Weights of a small self-supervised image encoder.
Model: 32-pixel images, arch swin, moe top_k, num experts 16, patch size [2, 2], depths [4, 7, 4].
Training: soap at rate 0.0014, 3700 steps, batches of 128.
Data: trained on streak pictures of flow and ridge fields, 195000 training examples.
Rows from block 8 of a small self-supervised image encoder, named by matrix and row number. Rows with one number within an expert belong to one neuron, the router's apart. Each number is 500 + 40 x the weight over its row's rms, rounded and kept within 0 to 999. All counts start at 0. Numbers have three digits each. After the name is the row's rms in percent of the matrix's.
Before each expert's rows are labels from the 100 images, of 14976, where the router gives the expert most weight on average: "top examples" is what is common among them. Only what is clearly more common there than usual is listed. The data: streak pictures of flow and ridge fields. In brackets: how many of the 100, against the usual share in percent.
# router: router (model.blocks.8.mlp.router.weight, 16x128, trained with AdamW), inputs 0-127
# up: expert up (model.blocks.8.mlp.up, 16x256x128), inputs 0-127
# down: expert down (model.blocks.8.mlp.down, 16x128x256, transposed), outputs 0-127

# expert 7
top examples: fine streaks (92 vs 49.8); turbulent (48 vs 10); source (34 vs 9.6)
router.7 105:521499432453473456545513507526490570489459543539549454455549425483494516437456467535507441458509504429470481435501412463521529463458502502496470508503504509565487570517447496470492530516571436463583501475464550541562576510505462476526517529456552524572527516484491420484530519497548502527575460504501523510543445468481493494578486542541536516505478578415540428527494539458519533535520
up.5 088:453474552472524483491482499494499531518477442539522517459524554535543490508444453542408548438443555461525449519446587529469464518499518500502534480578481427518551607569484539468498483420440553531509567513506451457468440492518498458526497480465511458461470546509475477557523506560500455557568465526479497511485457496497475483517518441441502599470512493481522529488544525562546484560441
down.5 092:450555450456466556489507495531444504436471406548512539502507515459443545473457424547518476459537501511519551506472484466513531524530511504499456587435511431480506487537446471519522535522527515493480479527399522464529534434450512513493527460464442533536439426501547588501480470511521528516482547546567462529503499427530489494574475499502493487500536438506430507568518500492541388556498
up.6 107:543440568527455505524589516407488503449463529496532510526495449516547466449437487503489490479466452476524498517501548628495483428463468427522488529544478441493381419483470518391552530498518468514520531429589454516507505520448511504459491527493512467541479496530496468558468544497536459512569456501470501466447567429510509503509459508452495496525487486491477496534480488491477477477445
down.6 103:463502574545482480466460454491516472498486448501483560472499509494513535441508498516577576515525504462558483551485497444547556498401428479498476536516591512489566488510474485445481525561444533468472545514497467433515509437464542533514544531495537504512420516510471510469471521462506559565508439490468514557466489463559555503565466443492520483587467477500500430540465516582486499420568
up.7 057:485550458485568525477433537541491436478471437503444464395448548502525504479560477416497507541495502492459541509489527567472587483549480518539499449592531514518583493528541527455523442456527509491472518551527519571499504475519491531518428473504469554561529499462487518424436580529531504461431536512494497453559491487513529526504466510478438526481435464549496525450507449439490556512486
down.7 069:482423462411536488452509521488434487525492522521504533473495490562487479442479475618574509490512474512464559455518431554381454535540499526525522516509497520479430475396542457472580444540484485530530444555478468438457481461497493528411487610469498516454474526548440464481490507435517481499537545524495503481537549495518541527505469488543509481485528504497454488478542517509498519484540
up.8 105:515549530564490577519493587514553467532499550446485495541507481521533519506520522557553550495462541450488491446496482511533551523508452510473567544538534427515494505524496569544577485557522516476478422452477520449525513427513514521523482509501509460502551508556523440475548440520453565550499447537470615532496476471405547535480523495414543459496475473476535528534499494535500461406499
down.8 107:534483525453558507440547485507510496494523492578561558534492458601535476507475473366487491540513498499453397483537455557507409479558567471543514470494558472517536528510530491495511505452468545482446546523524511473505480542574539482494508531479468505493494565441474541479445390518444491553486563453490457468489520483457418500502484504514505489527557493503550478523502444435516497515469
up.9 090:567515578403551503535385556486491476517461509467470497528478466487456451434523531425505531502468478464472521529434563529519519499523495487504466527565465502530495498494520475502510451428574522507472563467449482521491510460531480479391518573479485506409552435444484534451471520568470447514504502515486558539597508422502457435477500457508507504522520494499484481495498501477468559455527
down.9 089:477537534489394543464486563511536501621514475519474458492480506479516462523546532511545581506470490511430479458495530569486515490540439463478520531517448487497444509516468441404534565515501518483467544502463537455542526523434517574563481486474539509516514488501473534473511553520541426503495511508489433449452490490527533485469578499434545480564517535567534509542466520609467503544538
up.10 093:462514398416475472487509446551485406472585487527576541464466516501474492497480531512487527538509522549486485445533516482476487484476536466480413519541511509461495526498579498467460524484501459511477512463488461473545379554509535560498507565511538494466558548486494512556510499501569532521483445550459480558535480480398523492447564536580514545526529533467473500483463440471514490439549
down.10 096:486516469553469501481470525534481465552461413451558465575526426566466436495499418454436525555548526460557533465508518438472466563500516532553509484525458486526537497476526474495444517484429463506504526495526478509461561530491498509464503537534523522513580508498465456436509485539524486473512531525587459507439461541514460521484523501447463501585493553524467481405492548543461475558399
up.11 114:470540414549468506473549568490509533481498455479457535453484526460524512477555512517524536436569528528583499513484470444495471573489531485476444526484482502469478525525493530587465526489429509472488480495504523497456498542432479486520573549517568545531452498492542419513489515473406486566501491492496538485590540502549545548509520445474497573448487461451553514592512425530455440538477
down.11 111:525507506447479504498520513482530494526486467470493461535482471472463514566394465528470484465499553495526566532491514434551519495547494509545482409500453486517516493533517508521512525462442573452452484421488515454476533535447508495518483528508554442591576545429520457447522484521415498470479532439451460497465465422503465431504525544601504539592447553516481451481485451529456498516466
up.12 094:548519478577448528497558466545441454545514468541499481416515575440528463504525422500411507542499541458493454486513491467450477447440470464514506513485462515519443462449434497464538497548445506539460474515463495450481535506532505536482512539525551516467491541458472511549530494456492495473451567495579490554410554414543464448492478501442477518435536527458498519553526446539453443515554
down.12 103:512466488500463594494542510499547463464458556486451456583483477524482487538525586526460492533472520490480451470443500594523483535480468493445520535492486507559522459486575533450520513513453535407478506523520525511435453456524538503468512464526428506487508493551513505512491461436493527404527471497471564518439529548501554544488430446475524539473399441432497544490419525477522539478539
up.13 119:588502462537508525506520496490457586566507445495510450503452415491481481514476494470446442534488513617502487482482471532524463402536440480547496475530500447538500488459568441507528544536589504500451454439559532450514509475508491536582546539515517514494504522467511541574545464532493474456555473544544451557556529479480494500482441471507507455515507524490452446462583467508468478492565
down.13 103:482482524471458591516459487600488461497451517501502429499593487477480450555475482535448493541471527417533460463479589470421517505506578455441452463508507522514578468559507414387563459552486476519449507484536479505516522477451518476529482471515488481488491505490574502512504514506512478515542456510432481475516526487456462480436498561524493487482497563435548514493454534457481561544485
up.14 082:421518541396470555489475537419481551513534502552498446473475551484505497540490423476509526475531387420542507448483532489530468469532556511545516481444488490528430537400464486530503495503522529528512469475582538504428489547492497420467520518466451530479563480545450533515451482480484471456552497513531513521487502462515519530543469497475495426469503545535488593497457463549480494432527
down.14 086:498579458481502439490486452455555468564501498523479473500492409518482504554500461482470445546498515500420450552506395459560552536507524530548469457553504570505478506544556524546445484572491512494467591479460555513538478457485496536466525508460529533475544514493534496510564450485472473498467474521469536578507468533486557456501429433514531585496498471462489429559507509420512538464526
up.15 103:487579542547447474507468527536523499449585516498491499514512458428537521458465458484467526523444515527514452473539412541541532500495532433460476476514554562516407460484472491480502546499516467510572487497508508403404408579532494466470518518450539514449507507561423496495500498505437479491464485552506512539456497483478466576504496593539535527555499478490429457512462469473507460545487
down.15 101:582497545470522497520559488464427500446505473475430479436570500496562548567474495510498418507553616481522515537523537520455460514461532556472562448467431533484518558423494459493548493502524510493456477516493441478508478409458504480391507579523503463490474520478463488492477477516503474497486413534498573468528517529510517503441478456538495557518529522550471517526512472563507440506459
up.16 093:477504576439481509371561472512530554469488504515522533475474502481448441456567414534477515447496543508506557542521542432484497490516513516541476562470512471485544527493478543504519474422570496506471480537434567542422473437434566514516439534513539453492503482572528507465488527415514561512448462525460464483485498528548576473504452533421523470476504475463519488496508474508455459526466
down.16 090:507495473439481450562467555509541567546553429535497485498516579485538488456526508535560526485520522494497491468491474521465486531562502499521528457499495487439531483566507579490426533526535533485458507541532504593511547444466503518508517478532472433480524499455501591529459430476510554527394535504477597510515567533463451470529451500524506450465574554403475529509516473538517507538452

# expert 5
top examples: turbulent (86 vs 10)
router.5 105:454475460494468503453487548481512504476515557506529471497490413535459542526565496457564567530499522482528444481442526485455514565446500480565550423512557443491459551543508550483468460539492524525553471515480510438541560544442537460418476538476449472427458567467499573533499447473434452464502530585564422440533491450505496513470496538460531482531529501508503479463517579501507505501513
up.11 103:479498579493423491485451600445525512454449556462513568512510508477477504562483479397566424542461529457505479522492476490533527505508514393459508452483566447531485459493468521508472450535544461521531514485473543524495547495524572496494463500404503500490497490478533507496493493441394418482534502512552490413460521485574494504506544531486469588500482480518521490453482549537447489506490
down.11 101:488532523548466518528495529490528482431504494526485507477560477513459542521520521479575497508496480546434465514488567505453442579478498514450452466559524477481448514447529499542547502496507499496422499453461470408490441519568519500461516463531520563506487486505450453503369526488460492466481493628420502523541502446532537490516456485537459493505452527404475490499505503515542530515387
up.12 072:531528572501584479469515491512510499473494440455483568545545489501468451561472465468483479473533540509497540464565510513510478466472491554463532475432414495583466503464482569531475516511522490504533491517498464577476479519527535442576560477483642471555518468512431369499495542515498504517451516476431490488558499510476468481547547503517494526473478449553535543508503512458433556509487
down.12 066:512510482487504503465498480483472602516483542505467486435495532499481464446536455496573531482491550564487501432448524511455531449444475449451503446496540450504480485484564532526502520494497481511452517560535530501455547491521429500449476470444481518474456542447464490391510574511545514488552577499533511412500552483577531452501459462529588426474488545526481563480530559521535511456425
up.13 140:480489561489470444509539529493528575482509479464475495458423505478419547487495509436494475483522448476514424478517458507533521429481527442468507525478473528444501505469466430467450519520492493477498492466488593536512404482554469484516527505517449480448469530457475496462537482569517489536507539535509473502475507573414547463534582516436472438456469515475512404515530486577502569599462
down.13 123:482514545479505513471597566562520481539523448559428567411500481423479475571507525554491494494526490551549517502468527538503512471553464470485489480456517481505502481475456502445516521501502550504520461543507505527515488454567476469534538506493508482557423482458531511529486502575516482472443490508548600523513530586346454535471508439449502491502489554450489464554519483539561480503474
up.14 079:492450478522469501479555515545465528474460519471504491500580561545556467499513438481593577495500510454504494497584525532511456509536571553491478470525565562501566463461531460535548447453522428446492490537541462476477466501491511492457540554505537447553425485458500525521456533531514536530471476470423579480532445527530493494472452493485478523434500499526424519430434582441481466491535
down.14 094:530493540490402405495478613483509439482488557485481506528489540486448517523487520515509453473488560558550470476511536511521420511491463501549491551447423442557500509451467525519521471561489517532562442489490455520507478478574561499469520516421497545506469496524530473388504407488533507435441539555496522478497502490489545499471549555480493551554548428562540515527495508523463494487514
up.15 101:508494518476417486433513496509450482545453505500468532459455412421478461447497501485507437477522468443502543493493499533550529444446548535485530402525481516461518525432455545482544538480524487527497518530466521480482543483517537536508547516533521497591540509462525516471441481457520629463514475492498481417494495432486516498545516508484416543429478538527479534494507507442633499534490
down.15 106:498447493446506490549469507471518476478519494506459500516448527512408580513511505521484529444550460513502451467529551383526527521516479569482437583579467453501480507456475519540509502439536527518481526558553526486497469497502500457427563466471552484441473474510569521544510560458550458510592480578486523487521526450521499488512452608508492485474430424496540546469463505472459480539501
up.16 099:472536487493497463475469565495508475547457518452466432527530447478512532471429513555495529462466539502552483460495476540434581544519510512406503485466521530479488529517496525438474495512476548525555533539461523472498398531524419489430531530524506532454455458462490480519457497441499509619493490527526471550550473406567537474510462475481582464436430540505495490460494524501517417455489
down.16 101:500479539454460400404395381545518506510526463479485515490428456547483534459522485541494513493480511519480456486452501521491471468551479478490430495500535467427544473466558474507504565544509569423526447507576489489520474507460490441533522476566508471511493469510500450517505523483495490524501450514453524570525556490510474420586501501522438473486462492524506498597537511503465556537556
up.17 118:457496488562531448442553486521501450513502555506528471517512506510482461468495450496465498566426526473458527449517492481532451519455518471483522510498500539538516502521454477490539534415571433451520473515544520583581485538490519566535525565512505511456491550542605489464499543550475446505413463460582575562506486439546560459502590487514508535542505490465503428530515497569511534518521
down.17 112:495503507469501482492514462507503478494423457466525525441556559478505419528544607540478467429525476540585475510461485502458497609543495484518494573515519473485505502493485435476547521561437454484479561449498550484454498558536513520460533548470520472494494486527473508477562517444553557564453505421445498492460507572570472466556506553441539469501529518535466529582511507535523439471485
up.18 086:493498550525460508403516524476465504492542525541503542502508515578407518468521424528515479533505505457479519521501494473422464463532504443497516475544566487519545514454494552464447543566516401506487472473560500513432463521501480421518468544494502501479467455500541549496506466474412489448485547538538537474514544513525509502506467469545614508498475459455499524591505593559426521454456
down.18 085:526513530474464520519456531530568481450469488472555486514538472554494533489523452566469532544533437511514486506507511474469486428549503606443518503531432457456546458450505500480469518417566536536551413442511493486560442480467515520506491535459546543482466510562519464462483471467515538501546512530506479524556589514463462528560513462530524443498442571539499430560442448525543524458563
up.19 114:479462459569536450543491514475546517410467532547521537504524555461507523511421489536512515532541514517463489478559517528575487514579491515501534473538531517478521461503600517322525481474495515536492472500506574543506541509455463513458444476530492551502564491432436513473527534503470502522461514451510517464501535530508497417473480484514554453485499516456566502514498499451585545563535
down.19 111:491461496494446581489501519533504497553448541460516484509474562490533471449552495487500498615484549594532446511530528462535441476430496465609540521540520459489504406502532488524485464541537472476430524503494535527483502495501520508508498465482469402494503452570491501476581623549500505489519454507509497460425480544508478492540493474401516491507474457543502454510521478499573515548509
up.20 098:510552528541527488495473471484541546475450476451528527444545480458483527499522502470563563499550499560438581497490416515485414463492464500535534400477483446479483506467501530457532493484582498445527462547430512474491559488499512541510491488520481506586570499542537465491561545516503519544468567433533527426506461515431478597485464496490479509477522559534562577500508495536549434510487
down.20 092:512510485548447489496591501507534511559536526473544509568584471561507527471432484510501495533481549551580550533543523466540483479514532547557533517564477505511518513528416551485521481493536466506359506481501533396528493546470461490504500480504512537464479486502515507514462515488442501434531465545495481508511510448470546470491545512521461506572489460513511476417502415476542456504374
up.21 119:429497419398484420541537465508515531579560537462512508520441475548487490539519520484460446507520487507507584492424533408521510465529571442523506439511484422502474451487533512560488535513476474575553461519502469507506534532551441537504490422482489475506449519488489501484489465520485462469491523515555553430525546473463424509565446512498508556472541528516504453490478408481452481476483
down.21 110:465434497458452493523495458564478430453456481422555502452527544472550438437498551522480551454465482541429400481429517427488502493470543486513504468530475422465511510510518511551524493493475482455447482527500457474598517475559469520555480536478507535516531505500452542516513420477540443562580458539432525519503454500463515560493451485414461463466521493442522546488517524490504474490538
up.22 099:491461488479517486498534527513540593468526485482482533469514521488512496514559526474397402493429607449441433536478488489450538405471466521519455502483518500442546494500547455459490484466495474440478524509502432455498515481514509521521567444516506538532559481531482524434497440458541526533507485454526531487581457435410520423468459529539509460440472551521468501480504432491490492517559
down.22 098:536511514419503557466543530485469463515512505539533509450447519492480630470498502490529518508520546514509535542417443444470561528478585520524518505491546510429570470490543502438502538451490548554526469445508438565475547503409540512453482451473518503470450458487467477516394498548472506516542559474533460480502486472462545462513443406512495530575521512524536454472523470519452513497498

# expert 14
top examples: waves (77 vs 10); high contrast (67 vs 39.5)
router.14 106:447548482559538479548542452508454537541574543503471545503534517522495469512559587531516544444503488465568566499460502446492537505526535595491519514492493538519475415509488574511382448560466514499466486493532466452466528463479444528471492564433531479502443497512485556442523456470503540500482451532553484556462559482487528534513526556526534568496510439510486500428523453519536426489502
up.0 105:509516428552508539431548584510505509445497546478484527524565536567537489494525544505514523512520547428597511529444571547488482544499522533442520566459491508388574560522532467580465536427532486485522541487513496543510511498606504540485489475531478526457479495483542479521449486439530477522479444518481538475536491506432534469481538551464488528482475470522534498485582536551506433476534
down.0 103:432569551558464494518487538513511541548540487557567532405529511512452574488434517527500461510527531439582486518486523503494486496489448620504462504517538515503483532486507557459460505479553506488520485530446499524541459530521483486470424440528458497538471491444519411467502564451489577528500528569513490498486477512459574447492558473487526474488461516389523513461513487518479454549569
up.1 108:460476486452505526564538437468490444460494532529516501515515483436470483462509544480427515511517541502532622466532526513530525514460532511507556555491596574490505532536475570500533585485502514477503496507501549561495559501519564516456478458455488514456430452595425504490520548493571471497544467440417525444505497492458547495449454439458451488486489516459523447499487460477521432545478
down.1 110:470554490514488535500455470447435385445518519452486541484491424527459496442501483543512486520495483552440503392514498463472477440501517517485492569567457537538538503506487540581469481510497492574495497539556541541498446451454501475503528517465573533500461484505529442548540551487477491480431422511498548503472486564476498523498487440542597570484514486485581475455455496477468541531441
up.2 086:538535516446435501569555511500470504489417484486566540479471517395455496479482498500612471501561467543490441511581447502495582470477495561579431399496498419494538491530494491445536488500494430511539520434423477564521546568481490490502460521531482499512528499507572531501551492490517498543548471490457485476528533505507453524511443545542470456545525558506484518491496555459493491481491
down.2 087:526523421430481480538505504527455491471567513441498505437508512496506491481497536471489489443475510491523497501609558500508505473557543531488501505424491535440523450542572536561523530500518525542450506475463476496493541448505457562492491536432570479368445484512499505553447498655463498461454484495543524518491479476516551505540497523513528470481468475572456557509522500561554475519532
up.3 107:473501486445445540515536535508517533464494498554541489514537521600520472502480526588542591469516509495441491496485480500466497498552577592541496557498404573580545509536510534505499495437517539520454472545462555463531518541515543545453524510488522493456518457538459474539447476494504432458467492516521461623478531504479526441510516484507536452507429532513502526461543567439558488545500
down.3 103:438481432475528516479459514395511528578596453534459451426529476494491564522543506482515441560459529490546465475495449525421474514470472449458468502494505491492523435484459497489574388516507553501537566525510508582468452493489533477455569519511481481498534519501538518489539531546515549504525514589535537503551490569468528493487510470469600528513553525485479460447499499495485460547471
up.4 100:524540493474450496466478478467507566470510508453510498457538469450528602514495604491422484466494503497537503476550472482384546468495492443525494497579455465503519507555465511492516514474504492499525526497423451519596505456477505483464514562515470414471479497501505480542470464479524533435546458539534572523467439473522601480568502530419463456538482482476512446557478468470569517511536
down.4 088:518573518543513544527432476582403512498456532444534498485491498557526508502599468506512470515418539483553523456485503464481559540532481503507541511545534473500464506549465564493542506492429498466468502480538489563418529426499452571519528515477448543503529470479422537458554471461450507535552534567532438477465496490525532509474553543486488497486556454425438468505509504435454462503443
up.5 130:537543489409472466540502483566472504558548546462512489530445498465510553494471537486461536535509535483496500482515497572463470514431450554443520429546510433503534460488461511572491493519549409459538438444502512532506536468590575428428534450534492470505462506506439557519503462462450541480525491535431486496483553477515492534534564553434531462497479527529513435506528416486496507474452
down.5 129:512494558538521570522576548470476521545490507459527446429496493486544462533555437458466531443505483474545472398539493476441465470516540482531581508555483511448510469430494498456558481502501546475502418442471431423560525442468481488498553496457440513465454558497495465543497498490506528473511478485491531523434474506449529465547562533445425484508463502486564490458540568534512475543439
up.6 109:480477531481510481453478512431451456458572439514516482502524527504436489469579501391459508447461493523563477484637526491522488458480509417502475515483473515440561543487559572487459507581521493477449516570494467540523459523461543488453522445533462496522424499529448480514436450464451502588524484513523427522518533495452479523501533483475558503511542432495487528506451503457475501513511
down.6 096:551455483506536420551426438476523468417501528526488469502451454548550537589496510518517504545466554483464611507456514469478531532509525466462524528432485533459476494553447497524498492507446523516475561531516584441471518484479495500565473471456539428485454531591492494481461449490530520508495493433518420510411511547539486486459464466506532490495516499472496515433562470572476456495561
up.7 081:513543497535441556544589510557531510477549489507497528501478494405428542492533547518489510523472462552489533540551533422496524452497497509498406505537459515424424503473523502524505529476493573558472457481421486446563469469505517540504489448498611547515514585482502466550451482512488455485487509531473576488553431512524490431490500452442533543510515514530454460503451481504564557502512
down.7 085:539515514526456510555518539524503513446452547483495503552536582487548502476460517443512497456511434468528510579509509471491462592438543541516476396484585448511489503426534440545445497520489551479506526509557470552547461514553542414506467491494535485495509475521537529421545502555567508501466590506521480464392409533506465495444490529462472476502514528519506503520543454481459491504522
up.8 094:495390583490466577478432419511501522546471446545537467500472550491526521489458517519501511536481535564512507570485493479527432471526480544509528478481456562554518506459501482531455428453478493494439556535484531473439545506527485487610520517523534426480527499467521522512496529566521555452521514547513482466555534530549491530512503568422446491478410493411508489555506474561492523471500
down.8 105:469572428517489482485515452528609511519500539429434521516501543458451482529518574516492477431523474516535496531521551470515542535487539544607544547578494462505475463519487455476539520536465466459579420512457507461502555481520511531546485498538457558500580530479470497451472439460542438516513469527462461504510512453447509503501564486475417475503547489421516459543490523444460551515478
up.9 115:526524509551454494544528519504521481465473542516548439499504454537541525532521554484512516498453518409471453479424504514516486497510498484436485577516448497567533491488399521492461501503514532486535522511466519455537535510496507476507487495508516465481458438471436517491548470573436478443446526550416503543446515450514520439473565510488552416501456490598533480449463414483620458531481
down.9 124:526436451444506525539478582450448539477527526445537543473517500540543487497570501544449432543550490449451504449524503505419579430476457503466492507549467524526520505446521513561483501432527558562519497501443472502517486474479532481459517513526505399552498519434518484538539456485463515492549532504548492507508519456541534405517414491494409491507489430458514426511468532498432506533526
up.10 105:465500501434495484487527452436431575374480452578515492486556571532539569561502520406555564469532460506433533539508465486529511567446480473458524548497509469572467478427520462477571511509538509461541469462507539541502492440474541504538513558428485492600514497509510521528501551523479517463482494514522535453493522480503516502492517466519460552493556532550543504481474460523530541482443
down.10 094:536498475528493487527489584499511506464439541531547574533475516535496570543558489583539478477474490526521441440507501538500534563533483495525521583468524473439518559538475486498427510456435494453475540427492420494494507442611546455426499532460488514528470465514481489498504461562534564484559489508516494483527507535461479573503511422483546449481565467482567560472510469547528461466468
up.11 102:484521473468475489564488538563581492443521435443501524487445408610521570502523508509565506474450445569445487496508520493507533461515468515448517584440498458586511472522479465469516497477533520459440428493526498493510469518500455459502440549577480517511533451525524513504530471482516552535570524534485504509570550515466487514487453530506530514481502435493544478504488538589575574446484
down.11 102:550487526451556564497527525485456480483525472478547449489483506558534514473442552513525486509483504503473480498575501459509539560549475517438511518472538526571514567547447577511548520514520520465481534602489463531406441481389497504486450461529504540496432594508533475519478570514526376478484459538461449473473471573486451498517501500486517541509492453456536442536477504480488528532526

# expert 1
top examples: high contrast (100 vs 39.5); turbulent (72 vs 10); pair of whorls (27 vs 10)
router.1 095:507552515445500524497523548455491446483480442462479501424513542506456495534455524516458526496446576557492448550519492507480480483502530525498519539488502409526456512508457457539561538419547515483545439533509450502526512551473524502465452450500549508448560575531485450478548470561536484532535547467426513530438516505512499546525513507561522420556556478568442516437461442509516566554583
up.11 084:535478458496509473481447533511434427479484539499505536499470540470527531426379534437571503522552487501484518466445493519420470438522522518530444533464515498472449436428472538507541483478479525484558508461506470459488525537435528577563547495519559497491488521545546509523492453515568459550498497483505445461489507529493420382505542486567536509505555467538501543481433524533474512507431
down.11 093:553515484564607512446466473518463580569495493508478507486506492522437508510451557433463544464496494531483553561459618486505437509530515502479497545524519522571449468542534560485556477475500440541475514436517498450476545512498497543469520497522490518474531553433498584530437521572477520436520512504538476510481540489449523511511588537504459490529513457435422447493458460469564512507505
up.12 083:434523555530498558506454518474485549496455513461491467471449490517470533482534565450543467515474543445536471449549445496452566485416507508484385499505543564435519471547478434493414515502523505428531492462548494535483521491487487467590506454479563611470541499476510490488551469471478429522531564551470506479530502508584464419468487534485502519474544480467463539532482479490479473477542
down.12 095:470575467541495525508594491453433540504526489486482560497549510486487468492464498465570613451498450560447457490523480495475507510474462493576529486467449495510475585520475500508527506410509567504483437491457540505522485488498495510496450503557486467453499443429456533546524448500458420579553477481490487494486503472560495586491420528518479418474506560498479484513501509431417492491462
up.13 100:462520543491511407447477494500486534529448551492512513537468482495482471449395527423463481509530415488466496448538454458495568513506551550482518496557483451464546474502452541489457499515546456519517472544501522445548480508517496438525556491476490451532525493412496520532479533521566422546519473497572471522434574588465495567453440521566546491498528502493456549534443477489420496498483
down.13 108:530577503501499506548507552501443503434517571503505515543473539472567519465481506449580497459419538437497503434479460537465403573454501456493520439490546510430514523467453494521429475567534539440467448528515507515521531547536476516564465443537509470528472479491478474461472447500494456497446496506602528438468477542469489530512449416502539449559522436478495510518512519443481469545503
up.14 101:485484491508462479517515414492517510501522480479489459519493485508482490498491425467460487440457495375470550471463607537535468475536464516562414484468497550515445515536554488481456505481469435500429612461548531511545452581529540492550504484512481427518492476436420484494504492531511415505430440495518460482526468565465471547535493507531467490537453505499559536484440519530522536490512
down.14 101:523471557505417599478462398452435424502461502520449526494426553469504557537571528493517543444526464559477493553464568469521493490544493523559528544527438497602502522528510475512511468513497439437517542509547516552445493532520497429544436466452488471519534547529462486473480523467527494550470480491475525581512466537515473591501499471514493471503523496472472487537473505463533586498482
up.15 122:526534512527506525457484474504503530523443498517537474529488503475539561501513489544511449492543521475438435598527540429473531485484491449512451509465525493513449450511453447534440434431562538545518531468495516541472535438456470509477500643527509396472464585483535500510486539501501485507485476502486555434549486541527480515562504493523528506473523448498490443538455396531505560535572
down.15 115:535528521395517482514578483511534515586505503461503457421433482450442467465506499536503500494476470444458544438485557471500463481458433508527477501513534521527501458478556448532549575518531412490515455435536461466489522434517524525545521497559479543451518466541545485514492464454481574523582467493418522520527499502500576511496525484486434420519447495496512467576511548468445535528468
up.16 109:517520437580455508555472570431548524484493577509521536449505543546469487405513449594509486515564556550437575485476459457452511453573507540504533504456464550508496497528554504566549512451524520520541460475547493490469499492516454481472519526490477549483506516451470474509478531545450524445489527533465495430469519554439481470561573581501480457462519504559558482440519456508472518514529
down.16 100:527466461506599486461587553503522484520475525534557419431525448591514506439487479487518574529443602429453510553463546526465467538501511551442513501498514591479442459478452490484489507560508502500547515487461429453433500539482502481504506502499438501500558477552501456476490535442429480487517467488465511532492550507452452469539579477498501487538512540507560413485516493525526495524524
up.17 102:540500521453518503497482428603502436487460437501494439520433485512462478532489498475572482457479476470483548481490535508502537523510541457516508505457532520497483449438511439454555522518580517574419531478538389475459451532600495560444477441466494514495489495486519394492528538537447528480513465462519465488517489581427481476539478532500524550471506483473480552530519556455495533549458
down.17 095:535485438531551448524514472531549527527546529426555490520473520488526480518522536540558505483547461565521522547486450405454472483461512520501497515547468453477590512458503539462484452558447466466432535442453493458541501518475570540503515438537427484466474455578486543536434480556560502438452448533498545509562498486456462537550492525538513547486430472509419509544486516563468509524477
up.18 098:524450491463457512439520520498557538500481544523547536539597506461546464490488593552522590523485435469455475396420558478504459488516458518464511507567490501454500503539480461581447466494498529526463456507436463458476560470461418562496534502550481491499408488514463483521537468489488506480538464552533514486473530499567525468479489401513446502508494489453422512540457496505530501465531
down.18 097:489475464467576457459435570492566610567459497508510499516501472535439488489510619460515495503553517503485490510520483502550465495464535492467512474478451548513467509534561550492480505484580469498495505485476531470528563496511478554468510437518526485592481528490576512484556522550471451503525458449481573527482451556499565448527550513560486569575467537451506602537508489466527508502524
up.19 086:511502562536446533586584555509481469490404460588477493574557567497480486485519514482461555459399538560469443539423506493503460538555524447503453492509490483482472463528484507517489491525481508499558497553490566450478565509526472524455475592485543475536492478547537542460479540495476501439543547473491538470493465525548467534554519485423544437478459527499487453533488562516481458472482
down.19 097:427441600433497399481483445573490484421474429458517532521507535462484546506477460572501490428557504497499467572516521500513431482470474503502494564472455501500487534548448519549475521457453512480560555521538501505463498463503495525508546475569454532545522517462473478520444524506482523531434508548472547506475512513518520420501439511530521554536492526554499515529571422463518485476399
up.20 099:456505483473545523533571494509528554478568517561504489588583513508453544478507459522539531474520488459530493511522480547435566520469482521486483555454512566474534490526442476480484517533462484570502452477551441518488462444536556580522521529482578489464416500491525458378544520543521541496454565453509467460478512499495433461426516527516490530502554543553496477519545488507496536589454
down.20 100:426500534560439505461518420484548553457538527441509516503526471453467565477531485468521539435525525432500493524475509438534482523477441591445477462544461504456484512403456492415506463451536461470523479513509461471493443518493567546476496502445501503491504455536503525473475543493590472439466542494485516525422509462529547493448482505522453529492406460481498536557549577496501448485561
up.21 108:524535462479502520514489505463582481434424509460478494564562551561540470504459504432552505513431446486493502533504472513534441576511449492470465494493561551450501463485455428509474460561545474499451513396507548502436500547465521442499471449527522534518497534431447525483513486588494517441460471514555540530454542448425456484584486478490521508502521521516549493568517507531491444465452
down.21 099:511472468534503481526495486410541490553468487516535490495428536508529457550534536480540547519430506528562479481503474498441459501462540475542461517542448516488494415439546573571507462495529528459488505602469493570490491484525509507387483410475483476538501475499473484398475482489505468475467478501504563534446458488489467514497452500470510512569557418499503537450453434435470470429509
up.22 085:543542486510585469526505494507512503511544459532488517492507516458506501469475525522551556508495475493442514472526512467519538495509478554553407507478398472449505537586522528450484476538476458441456524536495450532474492501488546496503487481465443471534435497527469563528530505484543512529545515484557496434506520583524558552540557507513547526509454605459525553410533604445485509400537
down.22 085:481511449462452439528589484599577507480519492556549530474536489498530531516554493616517460530494461423460485526433447503446513469494551521491535422452461537514505475448494522478480514500487514509454481483511489497510497563536487529558555481490450533532502376495499526526571488485510488509480500507576558448462440537562448482470530556513463552505505479526455489536480456502513558578460